From a checkpoint of a small CTC audio transcriber: trained on short made-up English sentences, spoken by a formant synthesiser in many voices.
Rows from block 2 of a small CTC audio transcriber, named by matrix and row number. Rows with one number belong to one neuron. Each number is 500 + 25 x the weight over its row's rms, rounded and kept within 0 to 999. All counts start at 0. Numbers have three digits each.
After each neuron's rows are labels from the 100 clips, of 14976, where the neuron reaches its largest size: "strongest on" is what is common among them. Only what is clearly more common there than usual is listed. The data: short made-up English sentences, spoken by a formant synthesiser in many voices.
# gate: first MLP gate (model.blocks.2.ff1.gate.weight, 512x128), inputs 0-127
# fc1: first MLP up (model.blocks.2.ff1.fc1.weight, 512x128), inputs 0-127
# fc2: first MLP down (model.blocks.2.ff1.fc2.weight, 128x512, transposed), outputs 0-127

gate.329:510550525521507524493486489475543504464477486527530538486507508474474480511539483495521513514515489466515499548485503523477492492454466490539525467500514513544519472458542530472493489501488525490511502465487537486502550491462489489496493505492492517447492490479499473530518491522510491547451502459523473463514507535500543517481522482506513502446500545528505502477498531468455469465527
fc1.329:446491495507532522544549511495526485454490495518497509468520492441513469497513470510479547506498470455516527494500459511466464497519526472534455491508522483525487503528501514509542502536513448506525506465489500484494520501519487502530508480483503490444459463508508487555486477557514480536535510497522497514468514502520471506481461484494510465488540527531486528480515483496495522530517
fc2.329:473526494534486542480529483501478505509501508505500495503445498498518511491519468495520496504541515476539504485530570524504500535513489495468515538533485478508518515452464456538540458502510468451525507425486540490484511494502482508554458461466480464506503497478494488511480505473510508501507524506502509481512494548507497490502486531507553497511552487478518453498515471478498501469510
strongest on: voice: low voice

gate.468:473492461539516480531495522464492504526495498506552520465499555489544507536476514489540546487494537494473517456514509554496535522513511455473478468523480473495540468504480512507525526478534495509488503490450499521489494495451507506494517500532494555515460467499521515519478542484517472504516489539513496498508465491501514497509484495460504466475517453495507495470486537462489467463505
fc1.468:549501528469491517465487489528517471489510515509465462520489454532469482468532508493459470508493461511521491547494491449497459500492487524522530518485527525506469533497518459491470474511479494493505504521553483469487482519545500497501471514460497456475553521505486495478510446526491540486469518449490516485484537502510481498501523523531505539535496535505509518528500484534521518533483
fc2.468:455490516503488520516519491472500481471440475469510492506488480506524477504480492515487497505517501470527506505551569515503492509511468509530526531554446483520531482453485530519539546516455485500500494459463530525483516506516494472483464496499482468484466513489443524521488521485475509497518522539483540492539492530462537474493495488490528503514550497504472470525530505486524476498504
strongest on: voice: low voice

gate.170:557498510478506522547449496535508519501481435505533531495504495512472474547527462466510485521519470482500482524475526504483455485498519487484483516509520502463526482518490506483464509473499465538489528476498512477476534519517532494517488470507511498519479488477499494532521429510493492486523512517549485481533529455493508526534471495492523487478499559547475457522491534504500500475525
fc1.170:460501514512496475462553491464517490528492551494504494500503498442531541483472564532494519512485507513509533485504475480543518517504492498511520497510476505547484508481545502498503498532488508480514461508512485528536483479466485514453508528492496502466497525521511507472433542485547517533479503465435493514468457535510508502477508503526490513520489455463525507478492496482496474514471
fc2.170:484459500482459486475505525467495520510509488511523487467529469504559525506482482491483514476463462488502548524531490508519452480466522519492509477511488458513484513524524477469528471490481489489446502510517491509501459456547479500525517500553550496497511491490510502496523528508519483514455469519544513509511474487490498491511511533508501502545527538450511556504517499497490503449556
strongest on: clipping

gate.416:567495530494503486502548502514497511425512503492525523510518484519490506479482460476509518514507435475504497477495503501527500469535523502519498478483501517477506494521440515504514505505534551523509460491532476485510513503532495506521534493504472457490499519506518510497451469498504504500496483497437479547527501531487478490497434519491530458496513519518502435464490528514515498543502
fc1.416:556523483495460472481491512459497522562520537516463478518519478531494522478512489512511471477510536514486501522513492527485499451472497514486537461461501492504511493503514454501506500498495483526504474496502456498499507483462522474511526480487538547512535485483488485508537517547492481482508506508573545475491488474483509444479498504506488550492550523485473510531507488508491492434501
fc2.416:525503550495481545514427518467494565512534443460513496496469456499515563496484516515474498517500483490510517462524510492538472501476501488474482502473523481538450489503462477502483522466528500554491505449504473446501503495561501543504507482510491520511508506507501471502530524524511472475512491504516494533464500481510539494490514483492493531499511525486482504484493497507475502523527
strongest on: voice: low voice

gate.491:542529501478508483474498492512491522513454496512478497501505487490498461503479519531494513497516503535480502473496480472511496503455516489503459476510508488536549529484513490489517459524515459499488522483497466454506521448440529482564472493509534508493515505529547458520506528470504503526459483486521480508488518510540457507463527478493477494579516526467511492563497491507513496522510
fc1.491:482543490472501489488524516502479545505434478502496484485520521495513466521474539505497537497510504537472500505496489463476493514486512490484472489489508482536555515455475480500488465501517507493495517481476472452482497492463509486579504512511534513496500512520525472530487526474499504534451481511525479511493520514480466480451554471495487523564508515452509514547491481533511519532508
fc2.491:471486482557489537493479492454480462524506487501536497486491520444510446507470505491508490511483517521514530506512504514471522514495468489525502504488515537512491471499509501537533520452484525478518513495520555537467469507520458505515476496529517539479514520498492488561518549503488476495500544487501462482451451510444493508491518524461494492477517498506473551506495521479480517465527
strongest on: clipping

gate.364:539527484498458503530538479477498503500513547499518510510541523528504460465512499495446486482469487465499486525481508481553533478486511554448542488505493528476421489525508534489475507440494504476510506511522516488515517505519493510497541510454526470512499463510486488480543489528509510532481518479496475507526465469484539516500482534512521528472528519469487481474492518477497475494505
fc1.364:493484514488530520527502498520535449526507503490541492441501514497516471502481522461494543488518529531562460489496479461520514524510462515457506536531494501510514491546480516493491511493505502478526440472482485529471480493486472481474494528498464525494513499492421485508483502542538498510453502471493497504495490532496512516529559497500509513513483510524498444485541513485473502514527
fc2.364:518515495495475489525461465507507484496492483509468500453526574473486521474496503490522508487518552510521524491482517529482527552464530505527513448473515461501517499463525514519499484480495529465507499451450559505478482498507458493519507519501505511508516525494498518533515534507508510507460504529543485495446512506464477488507530509520458499485492493511461505458509461463529537477522
strongest on: clipping

gate.58:484512523508491538502548530495485478474504477519497488505501505476516503446499527527470466504478515516554470512511505488533495537503542516519494458524458503465506502522511529498487507497524483480498485504523467496545486480470510468483532544532495489452547521488487492496416521496450458491484499470517484486480466487493533505502486523549543502467485496519507510487556490531486472481522
fc1.58:483519510510518462536546441486451493491468493490515532517510473504498535486460523499488480518548510543480497484523486460456517556512487445522482509488494469491476494481550490492495467498527537524517506521517516519467441508498494518502490499472481492504477530546527508487491537478516481500499449464519467491487505507511510517545498487530504456524528500485550494481493484462519504510541
fc2.58:508457491500515436486507504528502529503497515501497503467543515513505499541476482509455547472539476534468519481490487548527507479502499524483519498499538468463508483509542491518532511447485502455483508478495471484529473551521460533485498514479494488503497471494497502496535484508550468527525485501459501462493532480506468524529496476553553497494544495471524502502517490474515501457499
strongest on: voice: low voice

gate.155:490489526519521499510506520499522475467497520514454497462552477451537515492493503483474477471499495515509477444510483514458461480536512465531474519490493467508493505491521522488511478511534488479503529481493490549493490489509461498532536470511477463488505437480462500491533526474488485528521491454540540503512514524526483508521511488501470495510524484498485541503509482552551531564519
fc1.155:506533478507516519503539488453452514485530518470478488500478497537502523483470511486496461487543484514516536506477487464525580515468525527465468474500500500490477526487532493536489477478527542482492525523550499479486502477484490483485515496509555498541499515528531492501510494511523509462478488524450446494453444481516496491467532491514485526516487505487480515546509515474489503491528
fc2.155:447461535497471495496472517500441529481498487441503515498520465491519528489492522520489489493518499494470521493543466484503521470495497495558544498530473501507482507519495499530489541487471475521479497535525485497462534524557498473529499496548557474498458497493471532517501490495474496535514521528512473523546495525506488471483460463481506512508489504506498473526513488484446533532488
strongest on: voice: low voice